config = dict(
    arch='vit',
    model='image embedding model',
    dataset='scattered letters and digits in many colours',
    train_examples=195000,
    image_size=64,
    crop_scale_min=0.8,
    horizontal_flip=False,
    translate=0.06,
    targets=['largest'],
    num_classes=36,
    embedding_dim=192,
    norm='rmsnorm',
    norm_position='sandwich',
    hidden_act='quick_gelu',
    mlp_ratio=2,
    head_dim=48,
    fused_qkv=False,
    bias='none',
    qk_norm=False,
    parallel_block=False,
    inner_norm=False,
    moe='top_k',
    num_experts=32,
    moe_every=2,
    expert_mlp_ratio=1,
    experts_per_token=1,
    shared_expert=False,
    patch_size=[8, 8],
    conv_stem=True,
    layers=10,
    width=128,
    positions='learned',
    pooling='class_token',
    am_softmax_margin=0.2,
    am_softmax_scale=16,
    optimizer='muon',
    muon_scale='match_rms_adamw',
    learning_rate=0.0041,
    momentum=0.95,
    nesterov=False,
    orthogonalizer='polar_express',
    adamw_lr_other_params=0.0022,
    max_grad_norm=3.0,
    max_steps=5500,
    batch_size=64,
    epochs=1.8,
    lr_schedule='step',
    warmup_steps=110,
    weight_decay=0.0,
    adamw_weight_decay_other_params=0.01,
)
Rows from block 3 of a small image embedding model, named by matrix and row number. Rows with one number within an expert belong to one neuron, the router's apart. Each number is 128 + 32 x the weight over its row's rms, rounded and kept within 0 to 255. All counts start at 0. Numbers have three digits each.
Before each expert's rows are labels from the 100 images, of 14976, where the router gives the expert most weight on average: "strongest on" is what is common among them; "patch colour" is the nearest of a few named colours to the mean colour under the peak. Only what is clearly more common there than usual is listed. The data: scattered letters and digits in many colours.
# router: router (model.blocks.3.mlp.router.weight, 32x128, trained with AdamW), inputs 0-63
# up: expert up (model.blocks.3.mlp.up, 32x128x128), inputs 0-63
# down: expert down (model.blocks.3.mlp.down, 32x128x128, transposed), outputs 0-63

# expert 20
strongest on: the character 5; largest: 5; the character J
patch colour: grey
router.20:147143179110144147203163129058163178166170128125127145200120127119131103106187104091112161150183165132095152150209147141181111172150150117140108098152136129135138164088146183131177151156134091
up.14:108144197048152140151160044105125135161103111156180129100106127164138165143157163159138125177147123149139116163098113125136087094132213145150126103145133186127083152129154164177146188121163144
down.14:133085082095137105138162203143043165118124112134111152126129144130100166141151060099185196139044120136149172127140100091186124082098173117091147120056180098156138124112117150135105126129130089
up.15:114104168100189118159106109176141138131114148109159147134095164109165172129106166132100093145125137154136141129061126133137153104171144144138163139190141166127138163114148079144098151052117123
down.15:210103149128165140110086190183152118150084086107060160126131127114129091097112135117137147117119126168114076186140128167088133106128118136138237081122076087070087127093123099133107080159118148
up.16:127194130144186150144123156137129112041082130097165137131174112109096188077098116119118094104123110137185137108102132109143152095156100117109141128185145100114082151126098144151076135082174102
down.16:171099176151146106180157149113142140119128165131039168088157125160120119101055114117181114116174144111087149116119133108064097097108137124116051132146172143168117151116131112140216132141102101
up.17:094151121163123137157088099106164082096163105085172173082081086071128084086106138129123079142111157114142147145186136145110149149111178103095119071153143181128135154106180120102125141093135190
down.17:113101149106082144175132120119091181098155127128145102108123092181101205205119131072109114095161145111130090095122048116159129183109080103155183115129101100133108119078077121085212146189163130
up.18:105113144111110108125136094104136153076177165130080104186144107205137053101164110172109153116114106174178153155211092117157118162091082042075140145112113112134120120116137103121084094120105123
down.18:172086140138119106125129119122120119150101174120072112118144140142073151094169146227096104083135132129190144088143166103117152189139133106157033111152147169138154121122141106191098110096117125
up.19:155138172039113153104144132120073162108102129138126129112134124097141103164092117160128131167091131152142145107173139065183160123135143124134123131152191108109108120148090035109114100045185128
down.19:170136109127110103118134096090110114120174142143156089099131113076072103165094137109103136131150134142075104091133056108141109156157166091203130125171195188119046160189124133129181128174159152
up.20:179150099132220151133053087170088108137154063104163166121133089161168105139141110183173131101163109126158095153078172110098115150137102178157113133140193155147132127162096094119087089095142122
down.20:127132100171204147113163138122100127137143114123158062115101141137128105101094094110031122133128092171151082205152101149125162148150123088103109176088128119107184093164149150086107101112153151
up.21:082121136076111131128103188099117128130078102173075068051098178147133120110109167152111150140074105167155117124083113119144122148148140072174108133139098159130083132146109153123182104148190154
down.21:104093124185134101178165068176171123145181162088139148104142078149053109117068136164089164107134116113120134141138176102112131155125135191141136163143158170095097177117118111074170119133127106
up.22:095132089138129132104129123122127211183137189119158139156123132104134131089082074157105110190159114205159153151117169176206146125090129163132201112145157069147181091107159121100173127171149120
down.22:141127112147108130104115128077176077109152115136149121090145174089139106117190129084111146119043119136084134126121093128188104105112062143149125141185169164077084114127153081143145123167084046
up.23:103151118180170156137145159145124095131089079156127100085082136121084086071114054104130082096130107108143096126137118151089152115123120135113125128090173148124134070086139164156169129047170122
down.23:093122169149143102132147140126131139113172152112198097121113159091078139082130112092106088155122132123140112124148181137111157151185123122100096181096115156199096158084171131161146105087105132
up.24:158110126160153159067170104146177162197127133151114107080175151184102185127103108171157116172123133101140111126180090168164136078200148134143158169122104185092098110160149110081155119068089120
down.24:082103153118173099095155181143139082125139146099153129127081103155106156117114096094134139110160126121137112101121077120142141120149114133178124123114133143055097193094172115109174096093148139
up.25:147165109150139150108098151153099168160144101132165068120116127062149142098159066099157152118090125109102108132151107135144111124109151127136109156133114068116146113156137134069097119131081106
down.25:105184190164102096167196121129162147119103102098141128170092110133179079193149122116115142151090160203171088156174161148128050095163112130157110139145138104173138124125190140131156130149139080
up.26:152121085132129133141128042079156104139089107124128095119117142161165115098132090147127092085153163155125145153113202178094100132046096121140158110118162114157193164132109136074125185081088122
down.26:165182133121109129134154134092139150186095098110122126151141191178128150131177068115113128124099113156179155104146130113138136146108122169176156056070167159103131187120153179097103135113152144
up.27:155156148136106120104152161159140138201161123111143161152131110166153150140113060143126089075108178101131119132132161095089160205128174151123195148165052145156120084160210122105121155121096095
down.27:120126110088113153113197163086157141131130075170153110109134114179148112119178171182164143129149152099118099071118142135126143094125119112204145117082134137078127091100116126113108110105124191
up.28:158155180107119164171104099132132081076139178152191138168143071134150118079164128147134131170128114149072115137112131054124103130138155111119178175119126151185119156078133160109159087092145157
down.28:143118152192155087153163124068134138140095130128093159146089115109139158076117122160096119124104136159157108099130118138198167157146183113160139104132191148114170128099049123152114224122176121
up.29:150108158122098176159107112110169180088122086123146185164100117122099117123149128148134160155159123153166101085072200065134176195055123150102113053112130147170131157159170159199112120112080119
down.29:096154152102152136155126120101135137105106108132157126115183145129128167116140145079128119187101141158161143131149137133174166113137083198080107144144160080119142107102089125155179113118165065
up.30:163043065164116198134172135153115156154101109191100148147120121136178131146151068125153162122089212167145113118140067110097053096137070102119100152116105124109123105158139104114139075151162143
down.30:150169162108125143108107164151117132125134142098177179151123148110120149163184093141081131140141139137172086179101128168119131145176122111071088090146123216210131145136120138104153074130115104

# expert 23
strongest on: the character 8; largest: 8; count: one; the character B
patch colour: white
router.23:188150146102155136212126126119161166125186127105159159143050124099142101147171130111107157196149177096109158146181130182158129147115118151157121141157132111083123110149165176116149206155160097
up.13:123122130104070139158121124110134134053190141132147062126127109091128068187097158085127128136168138133139129064127116129184120108120114130151194136135076164145120134121115154075076130186158149
down.13:119114047172097124071131186165162135095117104114136064115155117173101156147150162116100116108146096064121131154149147149120126130087111123118105109129139148080095144126133140123199182042109173
up.14:091127086183185098152131129162206138117129117134130119108143118122112140081120101119121114152183101139096191144144121163148098102123143163170142129173083161094090139150073073227109120120126109
down.14:110188121093116208127162087160184187131112133140115171120057055155115140163154101114131175203150157119144107103125081103142153139140141102142090087156151104060167147147187090133145111129113102
up.15:185125113177141194160124090183177098143108137124123086114155194127102114097146100087150126142116137125136138174169067092057135217129192131144208097119106124148132140134093148114143132113141142
down.15:130135108153162108163145116183143134101102135142158194142146104112130092112125148163141070159154127169079128143102145114137113091170115102125107148182128207160126147130158196138132141121154057
up.16:075100112090102149118089109104150162085066102129142150114182095141143119176141143158119156166114148109199157135158174124172083158198163084102153142183126159152131162136127131156109096165068123
down.16:172119135123140074123120148068120111061156077168064166098134183102114143187115072158106114162124117157134128080099126148080152138131142113167129202116084115195040127102102189172100143124106115
up.17:103203166168099089133143118054109087199080127112089086064158103155129069148151163168134145083156151151115107178140151145125133124131108146166117113121125174144141155143132159132153146120145118
down.17:076079119117161213080129162100128167122204145105238138123137117103162089102087094083125184133097164134050132172153125155092120117146105153094119178129117135128166169163100119130103096176100140
up.18:111117163101145089044105114108079214092167089139194143096114082111135148107121106136109095099137099100101097102159086088152133147114122115100126122136120123109166150138136113164112165129125129
down.18:105194169140122125073123118140087140124199123086097163122113133102118130175102137129187119141163079163163069130087154190107137153148115111171092111134125118109121140137152072166119139161168117
up.19:117139176121191140099136149110155138080157160124119092122119155120185156076199109174111122151131135103149067136119116140123137128145174109105103159127199159110100103128159158140161152129174171
down.19:135168088146135131056107158129139114137104089127137090125139145088145070132115120098151156103109174117162166129138166129189128147120099135143150163162144049092113109168112111183132102169178127
up.20:142171126177139117098108116101073180079135172081138114137133145118097171089170084101148175115071137171116094144148158181117088152102130147155096130125131078136154093091150113104147060135216145
down.20:110124152124094127187144142120105140116115084187145171118102166189083167110159116155099066116099050115153112115140140130148156101127128098121174086131194112151166094089160146113155140154136187
up.21:084101100110122130176170069190115150111114112164106138114193108123150138151093071127122109124132082103099118105171113141125119141080155165107170145140104120126127133165200116130129070157106159
down.21:126099111095088099223088126123123138116146142203133091114118094105119102162110127164184151131147136142145162167101080130160132104092176075146118115199113156090162140131170104115102114187134106
up.22:096089153149148155091157082106090156140128149146106179152086160187091092161138140146115112103169086106160152096118119173130129089115164149121164139119056074069158133098088086097134100145055145
down.22:082126141081059121140074098148118107148047108133149142109133130170143177125133112098099144101172120112138143116101100144111104146158088107125191062124132165114161133188101133066149126060132125
up.23:133086150198140097141139120128138136112165197123181083161057070162123132077111116112182156111113148149143154173076115112123128171127088108146122158125103159144198127092143150123160103149195150
down.23:133138165134101175198163137129187088089076082137127151110100130093165172134079141130123111096129105155092125092144083088109142127149087150096069129180109068081101161101124096044135127105166155
up.24:142106131107119066135124089124086137137159148129102165047129088159056217165125133166110106210117071207168129143140120071158151108105120119091114150156140126125169079083142145183155107085121103
down.24:144136116115093163137192112081097092082039157164154095174144146094159092058116124107121156088152158116058168128139129160097134118060179123130127167124129141124168126117126158095112221111098089
up.25:069106137195095115117168137109210151122121114129176116098109120159143146114168124120128144112114098112107118086139069144057118111084113066154081176092098124108134139158134125084153157145164150
down.25:113122134106092115144121155167056172153139180143127100129105181136090163137139145132072120128121102132150140141115154203154162091144131058066169092159156133173145191087119151131183149098138129
up.26:101075142094165184138130124178086101102153096087145098114163153134135099107205093186152172138086142144130134134137142118134158109134084131098112151117112130154155114132118171085119132156190156
down.26:152151118134120106136131132147143139117110098152147090141122143152118104134174093116158172112153127084139159163125119163211172128113088164170078154149079087094124139121080135154133098065152146
up.27:104144131164178085111115214104105082131101115146112135177134132113146122119123096156161128129115111159129129147151048137128159148207148118127168135113068148104125110153140191142160167059134135
down.27:093128143122135199071113141122111158149104135106096136141172138091105164170135084159137161063099186068070090173072125140150154147111083123109122150131122125103134149204146156118137079070103141
up.28:135119137119130141110050123110131103137070143147144112083088079162093129103106150180115142087078124140169089094168112138142138088123168106142141150136122064067186104102096239108113133164140136
down.28:119139166150144110078135117090090109135136137137114117147131166166107104143170129050061071127066163074153082110112102194154087147138130117170069119114122151145111079103164126108139163148144151
up.29:151086138149098079126128112162087169139180093137193143101081131091101089152136162160116097142180116090187115152094122148115121159133110152175129100120140166079138093091158066157074138121140127
down.29:164129080111178163095108111073098173078119105126143107084107153082105076101112124095119089083111137146124126120103171121125081114097176088108119082153112120106079122152086158131178156097184158

# expert 24
strongest on: the character L; largest: L
patch colour: brown
router.24:078137113132125134154118104139112153121132129195212105186079149123165152111164150109092149072176166127123112138157159089104096113179117115127127100121168137106116133082154184130182183146145130
up.14:103067134102148147160112106127147148171157105122191119123140159157132104139135094180123092144157094115145122166160098089115154140110154206037192115148103141106123128110144106132159119239098133
down.14:161098114095127182097085085150134145169111117149161150062145182129084147121129161109154137181101132104179122107194124140124132164085112109128097114127109120104164141107117167123154107105162125
up.15:129072137130120172195144117064121160145094094142145159093164131092127057176171098151120122214104092172172116106189086128103125187159174168167099152131148127094097086170149175098125120151156129
down.15:114138073130079192158108153048129154145141177195138140129079092097112142158162157142156125123126129146111054152133126153086145117138110133116182165151134113128134137146082162128095153145158135
up.16:087112149197161093089154159121125124123152115111137129155132211147159151108188132105110104162130144107100097142143058042116145083163112134123178140078127104133089111172140121112179129161126120
down.16:127138176107092186123126159153125172076117122203118062112146119108131133144129109116154165139114123125142181132137194106124115112106128162146095202113178167153146136161151145115086220142122162
up.17:120150163119140154127176118141127067131083141192092102161152184129118193137114093142187132096131150153103140096133127104125104156167102115150089194140099170135090131129132141131139110160181126
down.17:172210111107060138142149089192170165165131143150109089104085041134127128171157098138107141143158134138112148174159119086185078133142106125158038125146095074135109158167151142110145145139121122
up.18:130107149134166117135139082131135162063155164144118118160117132116099138100137163113109166137136125160112098087119087124175100096111163145143088095094063081163119170139107105169170141104209138
down.18:143115158148091164140105170133133155120096095121171165166148159110133162152150087115131143084133122111165139149124177117127143127158153125144134148136146137139175174125177171109158162135094176
up.19:152193095223110087159076095100126096085155141128130132130145151069108164094111117121179099158140156195145144171171117151106124173165047129181126137111140145116129153131222138148094114137155198
down.19:108108126058113148129094102118130159157121072125085054089188149131131128082121122183125075044146114061140105132148158078129121139107183105038089157164132157145146155123148118135194089116183100
up.20:148169075107070155112126083082120117157134150116132146129103110133108206119096149159117174157089080150086086192131110151113103096105132147155067088127092086149139159163128137097142073199148111
down.20:130123158131097127146166167112167172115113108093140087141132141118150084074158092117101093111106074142130072109143116134163157125145213125135169108105078081090147183113158158140153133171185134
up.21:149094147123114140081097104095046081162106139114086108195162174093112079078154136078158175124156100103073146114132159142136125072099045102119164124142126130174099179103112146114081122093073111
down.21:084145105055106100131108151084109131175172190092135122137178110190142144090124079106126119148071105128081125117126109131135075153160129148136111109131119146113085134093137100139099119170101171
up.22:110171138127105112147151084164092142142071085138091165093069108158082063107113136089166171167114131101095195109118158091116135126131103147136104085111169132148132110132124088119105064053132136
down.22:168106134106125078116116175163132088150129135119160165148094133147110105118154157140142111147077050128159124187199091087121167148144102131156159188086171118104152132103119099112127118155190057
up.23:184101167083124108118111109169107136088084101120078144078189124107109072095097142166128078126084171098160178135133118128102189100135095120131085144145120165176115058127188129124138151096113153
down.23:118116100138131125113133127084105108088118091176130059152143130151108156087126067183127087189158096108103108154132108118121117122098093173079130078110123150102151158139138161142146088162147129
up.24:182102125120120187186143087084049122125137126128091181092140096115139102112166052124192173104122130164142079091165134095109117094168190160141152087168098163134102118118126135100107158156147081
down.24:149127155115171110074200147074107188071118165126151164102134089102098089101170143073109106107115107173137130144131132172132195124104099127059192105160144170111138125128180121061131115096097106
up.25:191137175145143119138180093116132132164069161094148140080112077076106155138091111089049065115084170126140159149109101111160129110072140114181111122150115170100158152109131165173129099187163104
down.25:151074135170132059085108116137137108179167119165051191171145104173133136128130144088109102077100125052127084149130085141116161141057133136100108050173117177145177146149130162191127159117166176
up.26:103101139183140121160079092099183144089109129137103075145122152117090099135137173139158163177058164119134089108056119139127076179192127171133119192124127151096033127115124133131157147046087128
down.26:129191090061147148151146135082109153179224097166099137159087094158135136120134103160113120109158136111152190211106101144163203142116128118152125139114135107126142166174114114070132166096215091
up.27:088155129139083216148075130169161157161127118160110074109063159155145123123105160142105128094140114131134118130140085136142151179138125128171159133066109103161071139150187114161169099130132182
down.27:230118117131139154133156074115156157189122102120098127101161112097212140129142123098151172185147116131145132131114192103113112110122181094130114096183102092173124120129176132159156134062158120
up.28:109129070153093149072124143129124153130145105164121129142137100133069132070137131161132073113111167114075116148133114119123177119161124089165042080172119137071164156126165084134139091070116139
down.28:141072150050153063138129135051146164083133157151125121103127070094157138124132099096111134103129120170116114101145142140120117117118166125186175156140094085140116154163165124119095135101112037
up.29:129121069151168130088139065106172136053191151139096117125101120175157090196097098111176117153077139070158149176119118129126083097152142142193136153132157103134192137064173117093102106145076142
down.29:111117150104113086139186152116123173179195133145137084154048151120142128169073146144102088126125144113170168092135133148096092156150133173101175143134112058169106152163150097150152092172144139
up.77:134083168155161117079123034170131160101151077123154135089149130094130095105155106122131112175160075164145161108097102125131103132124176123178136085134133061133126113125106125127142099069150087
down.77:102157143137077167158106102097086161096121084142097169136169114116131095130150104137158090137086121143087101125149124109144078135191124130117119184130110191099138149148088155125114120173168118

# expert 8
strongest on: the character M; the character V; largest: V; largest: M
patch colour: brown; grey
router.8:102139119094089144191163114094157085137179143121149151076125127091143143142146149137125135142161165116087136168213161121111124176120131139183143084186135128079155096094125202111102125173105102
up.9:099098110212182175174164128089146132121136098148109133102129077127139134103116100146109098121079059088106157180109198114167213134097139122119092076088124148133135150183116127142118116156104150
down.9:118135168186156097141144144148155130126177134082097134147170078163131066162054043135148108214123093109153119096170133111122055112096160090096091161131121120134123105105155155146145091185176110
up.10:135109157102059216112081177191145117139160197148137108169192118146170086132137120061114124155143164169142176186119116122176074151126155127100122135077132140166169120148104078141106130103144102
down.10:138177122081127174137170140047132164128105105165100168108119131149118177170161106123159140105162119103129102180087175168094097182167154197122116158115143145115141108160047110189153171144068145
up.11:094089094114138106158158100127155101105151110084132118153149136137133085122091148137104140111096114165114112097150162156140162080088195161143160162150162126149131128142060094126081084154108172
down.11:119090097175136104148128145135098157108146113136141142160164081155132071176071144180109157106136126123123119123123098124168156104116075125147182104153101097087117127189149106153135122142169155
up.12:155120145135122127170143096173126142167063119132077175154114144160165084087163157105152098071119131147133111184089163115125110141086192101083086087180152143091143176085087092082106117115127095
down.12:142115158103129059136107103128203094169126083100135143109097142126073138163091132140134178169115180181101128114083193099167152145110152087117104035089093153144105117101108103128133164110096150
up.13:119117165123170161159106104094186085193161168097111165141099111114121126111174142150176155127142094090115144153141135145131100205101133082142127071132083161127127134173056147051105044118094175
down.13:141121117153166121130044164088117116156072069083137137177089148120109165116143120143119147133165214084173096171101156116136128090086115150106148150106096128135148087131110072174133163141173116
up.14:083067149165139162126118064076122094146135085107149104074121129162123148168122135141162124150151068208092078074117145143101167115147175090085119141136151115157103162161138124084126073128075142
down.14:125137135225145141120119089098119118114138144099119087115120164160169185112141078156098094165124127123154141146198182192165072112086084128133142174117122169154151169102062102200123100078162134
up.15:098114115079102111128149159140127114170083155101097116094142162113090139093112191132132134159139112102139150085074108107110097149068156141104171112079109123068027151197156148125146189072146195
down.15:176196125100162075146081156145177170127095113186130105111136103110211097112139135161118135122110116141121070137129136115106152165131139147106194131118147173078147178143103115182111098195132054
up.16:084106115070138106175139172144126117133091160114168089195139112116142095142145126140105121120165122135090084140140148168070127139170118124104078129121153157076099082074104216136116144181128148
down.16:106138108130108137192162156097135130079113065206070123044165104137184223143082086146142108143099093216163094092179123124128129128179142171120154166115111110163130130116139081122163143138131116
up.17:196103135165181135184134121151130069099165187101117117099194096150141165113142096089141117134153168120158138194150068124142102203121093069043123148126157138125103136084183130146082130143134157
down.17:134160107131087109179136133082117211145111135161071135095117102103175216114155119086119162090192132165150139148178152145114177101195127152082185112138090189107162084141155168194143083142122125
up.18:159102120120122112108181089138120114154117197109150140121170084114133163081156169157152143121130129163123090138134140222141172161165146090112145118194107127106100134157142093060094117119190194
down.18:150129121159109107115188124121040124112215126117159164127133133167097137074170114175095134149169187123140185180084130101081132072111127101061143122096189083110135108173125082142190158118092121
up.19:157154115091103126011149120108144122138081088157127110119121147124133182093045182144149124185149116110110083152190138145133161091117124102128114166161148163136095163162111106118196148102141103
down.19:102160149154123165145138144179059080064106150137134140114156115191124064127185133194146151130148127092110062129160085135156183152106116143099128138104082112096145073094160130121218170135135125
up.20:122082143117134123136069132142107140134163119149130140142122088122109152080082116101099114089098112035127148079148170091088091114140188174110128135176133062121158131138155149189127152105110091
down.20:109166100114116122092086109041131106081124119136144147159104108104139139145153130150153158149128141174143140119165152088164154105083138084132121154148135132091152162200135115121184133124110179
up.21:103109079090053148126119140074116086130086137141174124156147115078159040150132130136121135144118127171091109174130093147180113166103198131149116093168146141096103128115125132135119179127127096
down.21:095095118130099186190163135086149102134175080174068105120125166117138127144095109177129099111061171149136076148103122101125151103125148192104113081115156090122094121086106070089128183147156133
up.22:145100113186070109102141132127137114110164088150076145139140089125102145128077158074157096181162141109161074149168094057100087095110124157121121084080185119168116154138108109064200084107106096
down.22:146112138108125111084103178132111166181096130194178071092191085106123144126191144114075146146088066091130161142051138159160103121197135138102099100151118135130086080132117114139153082128108102
up.23:086097156150121105076067073116107124118159133142160126173093138101129148129072138105065118139104087082168145128086152095121181181159113072130180122178119098120101156170128108103157195147121171
down.23:138127135107107088117163113144104102099138145158077182144138122179107094097121096161153139143151109107101103072094083101145158152086157190161170119095177150136155106151081157113124120154151125
up.24:140095148122114142079107132062168193095075129127150118131184095129139139097074118139126109080141176140099083130105152156087142112138098089102172115134111168099070162123156133061083095112103142
down.24:080139171157142102148137091095127130191113161142112143177146148128105136092103107117098163146147152082139101069195125123094133077141078209111165135176125115147083143135188079178188170096094118
up.25:155153131195167146119121217097182125209132098187123119133141131125139179136121120109130107135104093115185109070155116109162143092160118159158117137156162117101108154134103133142093155119092100
down.25:078128171114100132172089084102094143174076138080138078147092109127142129115117118081145106019111110134103165168113131142147158160116134153119132129176116139133127192126114141174158160116129124

# expert 19
strongest on: the character W; largest: W; the character E
patch colour: pink
router.19:093163133126166132109127077120159117123172146119132159179070141138102127133175157036117124141107166090134133148173066174143124123171146149173078129165122094104075113142075204121132168120183110
up.20:168093129095102073137140122073151118135142164092138098129132180144078118090102092120164096161093125060170097149130140179120102143139091159140138151167115146124112127151049164134129150123139127
down.20:096112095109165123195097047081115152122124090115127090110131137180079077112168185108168113144109150073097104192142132157157187116102127142145125120156111138114098134171135135067137141081172055
up.21:072173180143108122187161101172123179137114075109133219162119138151143104154120181123178088109121092120112145115096106167209091098105174187167177117125150115153108138149109086134184099129168168
down.21:124133097190212161122154143150163122154154053142178157121142067088113059104139140090050164145141087127157099098142102163145135184134060153136178100189085143144103170166118124091109072124090112
up.22:167140089122145142163164149131120089165139142123128170154141111129099181143090056152085171128109149119088125106103132161164114104152099161160068127146173126104121097123100098174114119103123089
down.22:114149189050108131119139151072116138138094185126149076093168128068162118148112131160113139147111129137096159163094170157135105097145129120124134138112124177196187152122139139132213096131196166
up.23:129121190118094125122113099196137106143140151157151148113078109090121105122182086136196145108134122143118115155132040176087142149122166115129046118203096115141134083114191178111154121098181137
down.23:109166146133134146145151123141217128113084101147102153144116208095093072197104184103128111064115144184075156085121088131109147157123101156194182188095121111086141143156131172152139073152167103
up.24:099165074122187106099067145110169165135153167121055090138156180067126080111110132102157152136173107101158170128206112082162126153107072155136116086151095208168149092122126141120146131131138163
down.24:142114152064111106114068150118126138089168121188172071112105125198096147112151183121108141189125130113137173140149102158142148111114105121088114114101117074078144122143125119155107112156134138
up.25:093136138154143132142140127132092143143108146114153113096079102141088087087170104107166111085154111161171113091123192095155147219144106151176078111115107127134136075132060188099106139121113109
down.25:160135097134168165150182111105126163110120141116167068151094101124112117149088105109101105091143204144180131090139108137045104147163149108144117155124090107127058149104128094102074122180109095
up.26:160136202092175134204103126129125169101115137114134155089111174108109129190095154071090166154152099141128116137138178130121156124086161145141202153164088186114118107154154112118173132112129167
down.26:096123095159143096100156142099160044144107152122138087114109175175141130083129110089202151160183126157147132223138145133114148106063106173094068091109115129192152125155090077158090117099138117
up.27:123158082161118141098116125102112148191160135070116134112153169081131158113214173150130136099108106119164180186158142119167087151088134117089085116110111186111119109094109194110106126142151160
down.27:120140105106115091033125097156130171073128129137178082091075163094138148086100109143081114116121124098114165153190103170102130131132139205125122141148157111154127097086144152148108168148097169
up.28:189150106147126096100140133093123190115094069146139068119119139132090137139112125112139132094120199121124166190097161126123143084185153127134140089142096059076109119112128126202140109134152102
down.28:176134099135138102140103117137115210156135139189093061058078109139087182107133134144160097098100158146118206119100143154120148133144117091129107153138060176143149140158124129135108089102108101
up.29:157193152123119155092109112144123140093146159159133150133111083131138074093168108102170188102192172179115112186090071102138109074071119150067113140133138113130197125167093113179124136167165131
down.29:129148155127097153238121089155141100144156151109132083074154130099118104121132119161147094132089113143086118085183095149133122119079197132126122111094168104166116121144076148102113116107231109
up.30:094130097108166156139142123136111171167158186134092143150120066161076112154097148138106127134175132130141136222166142130150109163083119128122073106113115155099118080086076146143094174186088202
down.30:114131106148110090108132047128128102075120101095197108151106167161141124109149128088150125112182153122107115137142120120052149172202163140128116109085119101065096153123078165120139119121062119
up.31:130135078151136118137134165050097129145073178145114184119142117141160210094143119159146116107148054097144091099182120096130147146146106068142148148128117164139130059178110141094156161118088206
down.31:124128161126139080145071083142106131117119160117173165148135115144096115106102089186134124118134142163162153180130072182169108103114102157093122155070078118147061099153156094129138158181143146
up.32:112160167110126164118163129160142160134144106157189150098115101136154148171101121148102144112086056193069097072180139140147128149079140080109149191128160133142104189142112106096133120131125154
down.32:097165174081129181241183087107122139122109122191135096108107087153209103096146121158118171156146104120150093160160119120158089103081124106100102142141130178187133134146118153115203143151114103
up.33:169133144083083116081166174167129095160128159154134138136153096145087118102138172123157113127165083120103082106127121175098068164042154180173101107162062112146103104177155135136131082141142139
down.33:106143157129138158187102124139128184089109095110162117109149122110146096160120098121134115182175100166098138097171114139164139096124207136095100165065176124149129086121135120148147134136135069
up.34:158137107176133148077065082095119094135146166129118154104159178138147130092121159158172133153055111115174136149153146197061097161152141148108137118166121070161087180167151158118137114099134182
down.34:117131161139104153160071212120107132106088075120101137149067113114132174158121160115072084069144146153081122153083070108094166094116078172170116137159111083165134115142104111119124101086205108
up.35:133127136163107142056131115159104093083095141195119150085145226078119136104119176118099140066147185157068091157126102133127111125132145104150069103145107125109076138129091101176166217096141141
down.35:159130171115146124109156099147204151152134176127076072093157128156087065170140208073093163087114135183118196125102128160140093097165129173183129087183119115114139115099126128130164125133092080
up.36:150131124104122165088177127110101153071108140125154099116098143085128104101160140136105070142081173135200132103123127072173145114126114140119120152163175108152122155072091104190113139144124152
down.36:145118118098153123096077165176120150180175113071175043140140123142074118142122149116104156124169127076210137124107176191102169154099146088096122140133114119049125129169088133155138172149132130